config.yaml
mixing: "mixup"
optimizer: "soap"
learning_rate: 0.0017
decay_fraction: 0.2
Rows from block 9 of a small image classifier, named by matrix and row number. Rows with one number within an expert belong to one neuron, the router's apart. Each number is 200 + 30 x the weight over its row's rms, rounded and kept within 0 to 999. All counts start at 0. After the name is the row's rms in percent of the matrix's.
After each expert's rows are labels from the 100 images, of 14976, where the router gives the expert most weight on average: "peak on" is the class under the peak. Only what is clearly more common there than usual is listed. The data: larger renderings of crowded toy scenes.
# router: router (model.blocks.9.mlp.router.weight, 32x160, trained with AdamW), inputs 0-159
# up: expert up (model.blocks.9.mlp.up, 32x160x160), inputs 0-159
# down: expert down (model.blocks.9.mlp.down, 32x160x160, transposed), outputs 0-159

# expert 26
router.26,141,172,233,190,207,211,210,163,198,232,218,205,236,212,187,198,234,197,199,183,206,173,256,214,187,214,195,218,200,217,192,181,173,142,198,202,168,120,163,197,163,150,157,192,209,179,239,233,206,214,149,183,227,223,230,211,176,180,180,179,210,211,196,196,183,224,209,223,227,233,173,203,210,233,154,216,161,185,180,187,155,136,200,203,235,197,225,181,182,283,161,195,284,224,214,185,145,168,174,218,152,201,204,138,251,214,232,167,243,257,196,201,217,217,197,252,172,240,180,171,185,194,189,251,172,198,193,240,178,251,252,156,217,178,179,202,199,214,157,188,221,240,209,257,172,228,128,181,226,235,219,208,226,187,210,166,210,147,179,182,175
up.4,101,210,221,191,183,151,193,197,151,165,182,211,156,133,139,204,199,143,256,197,246,168,187,273,241,233,200,234,203,226,225,210,227,202,212,216,176,171,257,172,190,204,204,196,246,202,186,204,170,212,230,207,198,181,193,149,188,192,204,219,177,205,198,211,208,199,205,170,193,197,240,137,188,168,261,192,199,208,174,185,205,97,201,219,251,169,215,218,257,198,147,183,219,214,190,203,176,197,218,214,178,186,188,205,216,219,177,204,171,230,189,195,193,232,191,159,189,193,225,190,95,180,217,233,174,223,147,227,184,171,169,207,204,189,185,188,164,206,172,219,197,236,155,234,133,206,196,220,213,196,234,189,167,164,206,255,136,195,238,191,149
down.4,098,211,176,218,190,157,232,131,188,200,226,236,128,219,183,202,223,211,152,197,181,112,221,161,186,141,246,191,198,209,220,190,162,212,185,165,189,247,220,224,217,185,200,149,217,160,179,249,229,157,179,265,211,200,228,184,232,283,182,210,195,209,234,179,165,210,241,202,210,179,135,221,190,209,168,226,215,195,192,206,230,180,196,159,195,182,187,208,165,218,207,151,211,214,213,137,188,201,192,181,248,214,225,198,161,202,197,189,281,152,176,213,210,156,190,181,220,209,155,232,211,228,171,200,210,200,186,209,205,206,208,195,206,150,171,190,207,184,238,190,239,130,196,181,191,256,186,159,265,181,168,201,237,255,185,229,228,209,199,210,209
up.5,121,181,181,202,237,196,235,182,185,160,217,189,202,175,217,267,172,202,186,214,179,149,188,227,233,151,229,186,125,180,184,218,168,220,220,198,246,189,216,161,121,190,187,234,236,189,256,204,159,176,205,228,185,177,200,215,210,171,181,187,218,159,216,215,154,164,197,187,217,217,236,178,229,248,221,207,172,163,124,162,186,214,182,141,178,173,237,215,186,190,176,147,253,188,203,178,259,176,178,229,232,251,224,198,259,199,202,219,153,208,189,224,207,206,211,210,247,200,232,190,179,253,242,212,178,185,200,262,196,191,169,210,198,211,184,203,210,189,203,201,227,226,205,188,155,162,168,182,143,231,123,191,240,162,193,209,161,228,176,211,251
down.5,123,236,215,249,164,202,192,220,204,183,179,185,148,175,210,151,165,175,185,169,194,239,178,226,172,179,169,199,219,158,218,164,227,189,219,202,194,239,209,206,200,148,248,221,187,209,190,148,189,184,270,197,184,179,193,183,207,188,223,184,216,200,198,209,144,208,205,173,190,211,242,226,179,278,238,187,169,255,147,139,188,181,151,196,133,177,204,256,172,195,135,181,203,205,201,265,167,218,135,218,184,219,204,201,226,176,176,193,195,220,176,183,177,195,170,207,198,204,240,220,161,197,202,167,169,199,166,194,211,189,171,176,189,249,183,176,205,176,148,147,198,226,199,163,195,184,249,190,251,265,219,208,229,253,249,194,218,134,210,240,233
peak on: snowman

# expert 7
router.7,135,219,249,251,209,177,180,170,185,189,194,214,222,218,165,186,181,168,182,185,187,200,233,181,185,221,139,227,197,248,187,165,219,208,231,225,198,182,266,209,214,155,193,227,220,244,203,243,219,172,201,183,234,217,163,182,168,157,207,152,147,251,115,174,209,179,165,232,190,256,173,198,197,149,233,175,258,171,174,191,226,165,178,220,186,195,207,210,212,151,173,171,215,169,207,181,186,240,243,228,254,206,198,235,209,175,158,170,188,189,252,198,215,143,233,193,136,175,232,192,208,162,166,227,185,187,168,219,208,213,153,160,220,192,204,206,179,259,220,242,231,158,171,177,172,229,223,171,199,192,225,261,181,208,184,238,180,202,243,148,201
up.4,098,255,184,186,134,160,159,179,242,200,203,196,177,169,239,210,203,209,205,192,228,204,154,203,205,217,203,180,172,215,231,229,170,141,186,161,213,233,142,189,163,200,246,149,170,192,195,180,236,183,177,185,178,168,232,228,272,258,153,232,199,158,169,197,190,220,216,198,144,192,154,170,239,95,235,237,205,240,211,127,239,153,199,218,184,182,195,193,224,181,239,190,200,225,212,233,215,219,224,170,237,216,187,211,169,197,205,194,237,262,224,211,219,196,193,232,217,212,206,237,217,200,172,227,169,167,198,204,238,204,258,192,235,189,227,156,193,243,188,199,196,198,175,204,226,206,197,208,181,185,171,198,259,200,195,219,179,192,120,186,238
down.4,103,227,170,170,199,218,213,173,256,161,149,254,246,218,252,210,233,228,229,226,167,227,242,199,190,182,208,211,213,193,198,213,209,190,148,155,219,242,226,240,185,141,171,177,189,218,229,247,201,199,198,221,138,210,221,173,183,192,140,214,175,199,130,188,165,207,139,202,224,180,218,204,223,223,216,191,224,217,237,184,194,228,233,216,151,151,169,219,209,175,182,187,225,185,209,188,174,210,183,223,194,196,143,192,187,249,170,196,186,193,212,184,211,224,245,245,242,175,182,219,227,254,278,232,219,229,215,186,178,166,227,211,155,247,222,224,167,228,208,161,197,199,168,175,157,224,171,174,238,132,163,218,253,199,182,148,165,215,176,207,230
up.5,104,148,210,254,219,180,242,187,219,266,187,187,191,177,203,153,171,174,230,170,230,200,246,253,167,199,173,192,231,211,177,199,245,198,210,209,185,200,183,207,183,220,155,267,209,180,189,228,182,179,176,203,210,214,207,197,234,189,203,173,247,221,156,169,182,222,258,177,212,224,193,200,258,165,240,191,239,208,252,239,244,140,178,164,162,246,144,172,217,200,205,151,165,185,205,204,188,200,237,172,205,168,231,173,170,220,262,219,244,184,216,189,190,214,195,147,213,167,217,232,187,139,188,195,173,233,125,188,212,190,211,167,223,199,148,184,182,208,194,271,159,183,163,155,217,164,216,211,223,191,252,199,223,198,230,232,249,222,188,195,231
down.5,104,257,272,241,170,186,200,205,177,216,254,238,210,132,178,123,227,213,201,196,244,240,227,209,155,186,218,185,175,216,172,244,256,205,182,171,213,222,174,194,131,199,185,175,261,238,130,200,213,175,217,198,185,231,217,179,199,224,198,223,192,221,229,190,177,202,214,222,195,167,222,195,218,200,174,227,182,193,210,165,213,180,230,179,197,228,175,188,214,235,181,188,147,207,176,250,169,183,191,163,220,227,207,237,163,157,212,191,203,218,190,228,215,192,237,229,190,188,185,242,173,220,194,178,214,237,159,194,178,183,200,251,268,189,278,186,174,182,205,127,172,226,159,166,240,256,206,203,161,146,160,218,190,169,195,161,203,191,194,227,235
peak on: pine

# expert 19
router.19,116,252,246,205,233,204,232,166,173,215,223,193,199,204,172,253,204,160,221,181,201,180,229,169,210,164,153,152,135,194,192,166,216,212,205,220,163,166,186,195,166,165,189,176,192,235,173,235,227,186,224,172,213,171,222,186,224,193,226,194,218,166,227,207,259,200,153,224,177,156,237,212,257,226,226,213,238,197,197,245,212,208,164,192,161,200,242,241,237,215,150,159,148,207,102,250,233,214,180,189,204,220,202,253,162,158,184,184,173,186,191,196,196,222,238,213,221,212,204,267,187,211,228,223,201,185,252,136,252,188,156,212,219,163,223,213,227,196,231,185,242,170,235,203,218,168,235,198,220,166,222,193,199,225,166,175,219,197,246,235,153
up.0,102,200,221,181,259,216,200,243,201,208,223,225,220,226,235,239,159,167,210,212,207,191,230,205,220,183,215,130,200,242,188,150,122,191,177,228,218,201,221,183,222,159,177,208,238,185,207,151,268,224,167,199,141,238,189,189,202,181,134,176,211,206,180,202,189,151,169,182,198,196,183,220,183,215,157,174,214,218,211,206,204,139,206,231,192,172,216,194,127,185,245,220,158,251,146,186,232,178,197,202,189,137,199,175,203,234,204,210,151,208,207,208,188,192,198,235,198,192,203,150,194,271,208,216,181,184,174,217,233,144,214,117,194,199,199,174,204,211,142,213,285,210,192,194,210,169,181,227,201,192,182,250,186,221,157,179,214,192,146,192,220
down.0,098,170,245,242,177,167,209,179,234,196,202,220,189,198,207,169,174,234,183,183,185,214,217,218,161,261,188,220,123,206,174,218,191,196,183,150,159,194,207,169,228,193,139,182,219,183,211,192,252,257,154,182,238,177,227,162,192,227,229,181,195,198,223,173,200,193,254,176,206,206,178,175,203,189,238,121,231,177,149,220,136,173,202,218,234,168,203,218,186,240,213,209,253,203,183,199,142,190,188,223,138,184,224,229,184,261,193,252,227,198,215,188,213,239,219,155,206,146,273,220,230,215,241,236,207,190,205,223,240,235,203,175,212,201,188,210,159,180,226,182,127,171,183,270,206,167,198,213,177,195,196,217,230,199,221,175,196,216,193,253,174
up.1,106,205,242,177,214,186,216,242,197,204,169,181,166,225,191,262,171,205,237,216,185,175,196,208,251,190,163,149,217,172,134,204,206,218,207,201,144,160,161,205,261,196,134,262,139,154,197,255,186,196,206,220,167,181,189,175,186,204,213,173,228,196,221,237,218,142,208,208,234,147,215,187,206,227,230,193,193,128,209,162,189,215,232,235,192,226,228,244,224,225,219,198,168,219,185,208,238,235,202,215,219,206,239,196,187,143,200,218,180,266,220,206,210,215,206,212,187,190,171,243,192,177,237,193,211,262,224,185,193,181,192,155,186,218,191,192,251,196,182,232,230,197,258,200,182,164,264,266,214,231,224,212,177,159,192,199,218,280,186,207,195
down.1,108,192,145,215,207,182,156,178,255,168,161,212,239,220,228,171,225,199,207,201,140,155,212,225,225,209,205,133,194,196,195,184,167,229,227,156,236,188,257,170,231,239,225,150,237,232,198,206,221,234,188,191,206,219,214,210,165,170,246,135,200,221,173,197,205,182,255,206,203,216,205,237,207,206,237,204,177,216,172,248,219,204,201,246,186,218,186,237,192,156,183,177,176,170,171,231,179,219,164,173,161,167,192,165,176,208,202,173,177,167,149,198,250,253,149,176,209,174,162,218,219,116,254,211,219,138,225,146,196,215,198,206,180,205,203,154,224,230,209,187,196,188,198,222,213,193,185,181,192,191,144,189,148,224,150,197,230,225,170,164,137
peak on: house

# expert 11
router.11,131,183,232,237,226,245,155,251,173,201,199,183,131,176,184,150,188,227,207,182,161,158,231,224,238,182,207,199,207,179,201,247,216,265,188,202,146,123,208,161,236,165,187,216,218,226,204,189,237,212,221,197,212,191,122,223,138,209,228,205,181,213,182,214,151,173,167,202,181,157,181,230,135,254,190,168,150,159,239,202,251,165,223,246,258,237,217,208,194,235,198,221,195,188,212,201,211,164,166,200,181,181,221,186,152,230,189,196,136,189,216,198,219,243,231,140,245,154,211,158,212,213,164,224,200,211,190,227,180,227,192,214,204,185,244,182,192,180,170,202,216,170,159,196,243,159,199,186,202,198,211,191,197,233,206,205,241,201,174,200,246
up.0,093,172,191,256,178,167,158,161,163,212,213,237,184,179,187,195,213,183,162,178,159,196,240,236,252,180,136,160,264,226,207,231,196,221,207,217,219,209,171,224,246,199,192,270,143,196,192,216,203,174,220,198,222,239,147,227,220,212,204,173,206,206,194,250,213,253,188,188,242,203,200,162,180,179,204,216,189,200,227,201,189,130,203,232,263,194,208,154,180,224,199,187,152,228,169,194,197,165,259,177,211,231,133,153,210,245,203,185,215,224,237,160,218,205,205,177,147,160,194,205,194,189,200,165,193,216,213,241,140,297,179,224,197,192,195,169,191,244,220,216,196,192,206,214,169,202,159,153,185,212,177,207,195,201,182,155,185,197,179,131,215
down.0,090,213,161,145,241,242,178,179,208,158,204,164,205,215,207,206,200,181,208,259,159,204,175,194,155,208,227,222,213,230,234,216,177,223,225,205,171,190,198,258,250,211,204,184,168,255,174,184,134,203,210,227,199,234,178,216,175,238,198,189,220,220,200,213,204,196,192,182,198,217,261,218,231,209,229,187,190,197,211,223,197,263,217,217,171,207,184,181,210,230,204,166,229,192,192,197,212,179,233,224,244,186,145,186,248,172,223,276,190,212,144,158,153,179,155,203,224,261,254,159,219,172,203,165,205,201,148,212,159,195,223,94,188,178,243,206,220,156,122,179,173,183,241,181,247,170,217,146,199,221,197,178,190,178,223,188,195,217,214,214,179
up.1,106,201,219,173,196,205,194,173,201,191,144,176,173,231,160,230,203,212,185,225,206,160,170,205,217,188,255,255,213,184,158,241,198,192,145,171,179,163,191,230,161,263,225,211,188,182,165,186,258,160,199,259,206,261,196,197,187,219,247,190,234,248,198,224,222,186,166,236,188,153,227,239,222,193,226,169,202,150,213,221,212,228,215,224,209,165,207,193,202,222,229,199,173,139,181,222,233,120,207,214,179,259,198,216,198,178,203,180,143,201,204,248,173,193,210,151,239,142,231,222,234,201,198,237,206,241,170,182,226,165,188,202,152,200,229,235,209,143,218,158,203,141,173,157,207,171,191,256,182,223,187,182,182,246,209,153,203,213,220,221,233
down.1,101,208,229,233,171,235,177,187,167,235,243,227,159,224,220,174,166,229,129,170,216,229,182,184,252,187,186,201,215,239,220,179,178,212,237,255,151,216,180,165,215,213,245,212,191,166,243,190,212,145,213,255,170,203,207,158,237,203,198,187,218,230,175,174,210,158,210,173,191,222,220,191,190,191,166,182,192,227,201,155,167,205,211,216,220,205,174,192,195,203,113,135,195,179,174,166,188,206,208,196,181,183,247,204,195,215,156,161,231,172,191,200,173,251,190,175,166,212,213,258,130,235,220,165,205,264,216,243,269,218,160,187,215,238,188,154,211,198,251,273,174,171,209,223,217,169,154,175,198,212,208,151,199,188,210,199,163,220,171,179,189
peak on: barrel

# expert 6
router.6,130,165,127,171,208,135,227,147,224,193,213,264,240,199,208,153,215,163,247,168,173,172,191,174,218,238,209,242,228,229,207,199,224,159,240,206,224,247,269,194,238,220,197,176,158,181,190,170,127,220,193,201,167,221,139,150,230,196,224,169,196,240,216,198,189,155,216,167,225,208,206,215,192,150,219,203,224,148,187,195,247,247,191,208,210,216,204,173,194,132,184,163,184,154,197,224,181,270,218,166,250,163,187,216,244,191,215,193,194,211,238,187,236,149,177,224,174,206,204,203,217,154,218,197,234,186,198,258,179,200,218,189,204,239,174,182,212,261,243,238,172,225,203,225,195,237,197,201,202,213,184,217,186,213,209,178,175,203,239,177,186
up.4,087,146,192,207,147,215,200,186,165,192,203,188,224,204,178,180,228,201,248,216,184,212,196,209,225,216,112,199,136,170,211,215,173,175,205,248,215,150,231,220,173,179,108,203,196,222,226,257,283,167,152,238,210,176,199,205,208,173,175,202,227,203,213,192,194,196,190,175,183,260,233,183,182,211,233,134,256,154,194,202,136,202,215,229,232,217,216,189,187,238,238,214,149,214,193,204,192,181,226,249,227,206,155,209,250,240,204,242,236,242,180,234,183,232,212,186,195,155,125,198,203,174,189,210,173,193,160,172,237,193,207,174,190,195,234,230,204,213,166,148,183,239,177,228,216,185,222,249,235,218,222,228,223,199,199,190,211,205,223,206,169
down.4,090,208,152,198,234,271,204,177,175,226,198,206,184,260,215,215,224,225,208,172,216,155,189,186,227,244,227,218,241,209,172,233,213,159,224,195,169,220,243,163,199,167,227,216,201,249,234,225,191,225,169,200,237,242,167,169,182,217,172,209,219,190,237,187,227,189,203,217,215,201,194,233,185,178,270,175,144,162,256,210,135,189,129,170,225,178,216,255,223,182,216,195,235,247,247,211,213,226,173,108,167,166,202,209,150,178,203,176,222,197,209,174,252,213,187,171,124,195,196,246,198,231,194,252,207,189,207,184,230,151,183,212,180,163,206,216,219,211,206,183,165,196,204,278,188,194,196,195,213,231,189,234,201,148,195,172,174,198,180,212,232
up.5,099,181,237,153,150,279,166,123,167,184,193,208,185,167,196,248,139,191,207,239,206,267,181,217,130,189,183,206,189,236,244,167,217,198,227,202,213,197,160,172,235,226,210,201,218,242,142,257,244,231,199,182,203,241,212,168,170,210,199,236,199,200,214,211,239,191,186,207,203,240,221,178,247,219,222,248,198,237,228,174,184,224,179,189,235,181,205,221,157,197,204,132,191,189,217,186,266,213,225,199,219,224,213,227,189,220,157,199,231,178,172,215,207,171,213,213,191,184,171,227,189,176,189,214,201,156,146,213,217,169,234,200,205,248,194,166,196,192,171,205,229,170,207,227,143,205,200,250,254,170,264,195,230,194,256,182,176,172,184,187,246
down.5,101,227,198,193,170,266,198,275,206,232,244,223,214,194,168,172,252,196,193,232,188,169,205,199,218,158,183,167,221,142,175,201,207,172,152,211,183,221,144,196,206,136,263,196,198,240,225,201,174,256,181,189,156,211,223,154,213,167,260,162,193,174,178,194,185,189,252,226,159,193,249,231,222,198,177,242,216,194,228,246,210,150,173,190,246,181,233,214,225,228,175,214,241,153,198,216,197,221,239,153,175,144,168,166,176,206,140,210,203,196,161,189,246,206,205,192,201,206,161,206,208,195,214,212,252,175,213,220,229,180,223,266,201,250,217,257,183,186,197,197,196,205,245,219,188,208,187,212,180,180,173,164,208,152,173,184,201,260,169,210,172
peak on: candle

# expert 23
router.23,117,203,208,211,186,218,239,158,196,215,246,185,173,182,191,222,258,198,181,189,186,175,212,184,150,212,187,211,158,196,208,218,244,218,202,242,183,149,221,186,195,192,214,206,183,160,201,261,212,187,171,225,217,160,267,138,182,206,194,238,201,132,163,191,199,222,133,243,254,197,149,217,182,162,217,204,241,192,234,194,198,185,200,192,224,199,203,244,235,197,260,234,210,239,226,186,214,196,171,134,185,261,153,208,142,211,138,227,209,147,177,202,184,187,204,183,208,167,190,151,194,205,175,144,211,184,231,180,171,192,147,227,207,108,225,210,143,201,244,211,235,186,183,217,236,191,198,218,214,185,157,169,155,173,206,164,204,207,203,198,212
up.0,109,196,214,309,168,185,160,196,159,219,242,217,207,188,196,206,199,152,181,180,208,246,194,223,192,159,210,229,227,196,229,227,217,210,202,300,192,191,185,195,179,204,187,146,223,167,199,242,222,230,269,234,248,199,205,193,183,192,245,207,209,174,200,164,203,189,207,208,190,202,202,204,167,224,203,185,172,187,150,147,214,140,235,202,213,228,164,184,209,189,225,174,233,176,223,228,247,193,183,161,215,226,242,287,222,185,203,257,194,198,206,155,177,214,219,222,248,222,220,153,165,214,182,198,188,227,227,184,214,187,196,257,209,250,156,196,163,182,193,189,185,212,205,217,201,192,231,172,191,268,192,184,233,243,191,276,201,186,168,221,248
down.0,102,225,178,194,202,188,240,257,196,210,211,257,222,209,169,184,195,250,178,221,196,201,164,180,188,252,158,211,238,166,151,195,230,181,213,191,235,168,240,214,183,197,177,219,193,208,220,210,178,188,235,160,124,178,187,158,244,177,215,171,183,218,226,210,243,240,191,143,181,252,205,202,150,238,203,180,155,207,201,183,196,188,229,232,236,174,139,227,190,219,210,207,167,174,198,234,180,186,195,171,216,233,253,177,138,191,208,143,177,213,155,153,254,190,216,175,207,215,206,206,183,177,232,207,224,225,220,230,218,185,224,156,256,186,199,139,146,190,236,299,183,187,202,226,175,176,229,189,234,231,182,146,213,182,217,190,242,200,164,239,200
up.1,087,168,206,195,215,189,201,186,275,193,177,186,186,173,271,195,145,249,228,242,210,126,253,196,187,174,206,206,215,183,208,195,214,208,234,214,211,169,199,173,216,225,195,192,240,168,218,191,175,206,187,166,152,245,204,223,235,161,237,195,190,201,208,167,212,160,159,149,152,170,229,185,200,220,191,160,166,203,174,195,239,209,235,158,198,184,244,231,193,153,220,187,221,254,189,198,193,166,155,194,197,204,228,144,186,187,170,131,171,181,191,200,226,129,239,194,200,178,224,210,201,191,216,222,157,240,216,176,193,216,217,213,204,190,238,155,164,191,185,234,170,203,115,216,191,204,188,171,256,247,177,209,192,178,214,171,182,176,116,235,254
down.1,092,184,232,221,219,216,199,215,214,233,204,174,147,204,193,179,229,220,181,222,165,192,249,165,183,228,225,211,223,149,218,246,231,152,177,213,210,189,197,245,189,180,199,232,233,176,204,211,246,177,196,198,133,217,220,224,136,170,148,204,212,200,250,220,221,195,236,187,181,268,216,195,208,239,125,200,237,172,149,201,197,213,197,230,154,176,214,217,225,132,232,231,182,151,186,173,160,306,188,162,197,181,235,174,222,192,211,206,220,180,193,194,167,191,223,206,189,170,251,202,173,139,228,226,240,177,186,203,267,195,189,173,178,181,232,198,193,185,163,220,174,179,173,161,253,182,189,196,185,159,197,179,231,218,232,180,147,248,187,210,195
peak on: mushroom

# expert 31
router.31,100,240,229,226,221,220,239,227,168,148,157,192,177,189,254,245,230,243,202,251,238,173,217,174,235,137,207,215,202,178,205,226,202,235,221,216,239,236,180,262,198,226,256,233,196,257,219,190,174,176,213,162,182,178,255,226,170,204,199,215,228,192,211,208,258,225,172,222,158,196,211,144,190,190,187,182,175,233,199,184,223,248,206,148,166,228,151,225,145,165,200,216,169,204,157,196,232,211,218,231,213,187,227,235,189,172,172,190,237,225,180,198,168,162,199,173,196,159,197,218,248,154,203,202,233,224,178,142,181,180,239,168,142,194,181,196,252,183,229,164,166,171,210,171,158,180,186,222,166,203,169,143,173,167,203,229,217,180,170,158,210
up.4,096,203,160,171,178,209,211,232,235,205,164,215,186,243,213,217,212,253,217,207,189,157,190,184,206,157,163,194,214,172,201,162,188,199,212,201,258,253,148,163,200,222,194,245,246,278,177,184,220,175,200,203,219,174,241,188,188,222,144,158,185,273,221,192,186,200,132,175,207,178,195,188,202,146,155,202,241,188,186,226,181,232,136,155,235,182,176,181,208,181,228,185,224,204,226,190,220,228,193,175,213,157,240,167,204,221,207,178,160,192,226,164,228,210,232,235,204,272,236,201,164,204,281,180,237,192,186,156,196,157,236,172,158,210,214,193,225,187,255,240,228,207,223,169,209,222,255,181,243,218,207,196,187,232,218,206,191,235,254,178,211
down.4,100,180,163,242,262,239,190,239,211,207,151,244,182,200,219,189,177,250,219,208,124,145,200,155,195,186,195,201,189,221,176,238,167,212,179,210,186,212,193,199,213,188,217,208,249,156,200,235,148,191,169,154,224,193,192,163,170,152,217,206,165,245,188,253,206,235,214,138,248,195,197,193,136,187,188,164,170,154,215,241,181,183,219,203,201,164,193,203,184,138,259,168,235,218,200,214,197,176,211,211,230,238,205,182,182,202,264,218,170,196,266,177,196,143,250,175,191,181,211,192,211,169,227,221,180,194,182,186,134,220,246,233,210,135,205,229,186,221,190,204,238,207,251,172,214,173,191,221,187,180,156,196,184,180,233,236,213,209,159,158,210
up.5,099,144,149,182,156,203,218,255,202,221,231,171,192,217,142,168,242,231,191,223,236,256,194,232,175,203,217,219,185,166,184,219,174,182,139,184,250,176,206,217,255,232,212,156,177,204,225,237,183,237,175,202,279,244,206,214,212,192,209,187,187,223,218,274,149,230,218,223,212,191,184,184,220,164,241,215,164,161,216,164,175,172,186,215,173,182,191,232,164,165,163,162,230,211,193,185,212,213,161,192,243,234,190,169,198,190,162,222,165,218,149,202,168,259,159,278,215,202,170,191,206,209,189,205,235,135,216,233,174,213,154,156,205,199,221,221,179,179,178,216,189,173,165,188,212,240,184,233,202,229,173,147,181,193,187,225,221,182,190,252,171
down.5,102,237,204,173,165,175,214,198,224,147,158,237,195,159,224,161,166,234,166,233,179,233,141,156,195,183,239,183,158,223,218,174,158,182,175,166,248,212,165,227,174,229,182,224,218,171,243,193,168,166,168,260,226,183,188,200,241,230,190,273,218,214,211,257,160,188,225,255,199,140,232,194,189,186,183,247,272,156,232,140,193,172,216,203,265,214,207,184,158,194,227,195,186,194,258,197,178,239,139,195,202,170,147,197,212,194,213,173,204,229,210,213,170,194,206,228,177,208,209,265,207,192,181,217,190,188,242,217,198,203,169,180,151,209,167,168,215,244,189,172,194,242,210,179,221,164,202,193,207,174,227,219,220,210,208,156,183,216,210,209,254
peak on: hammer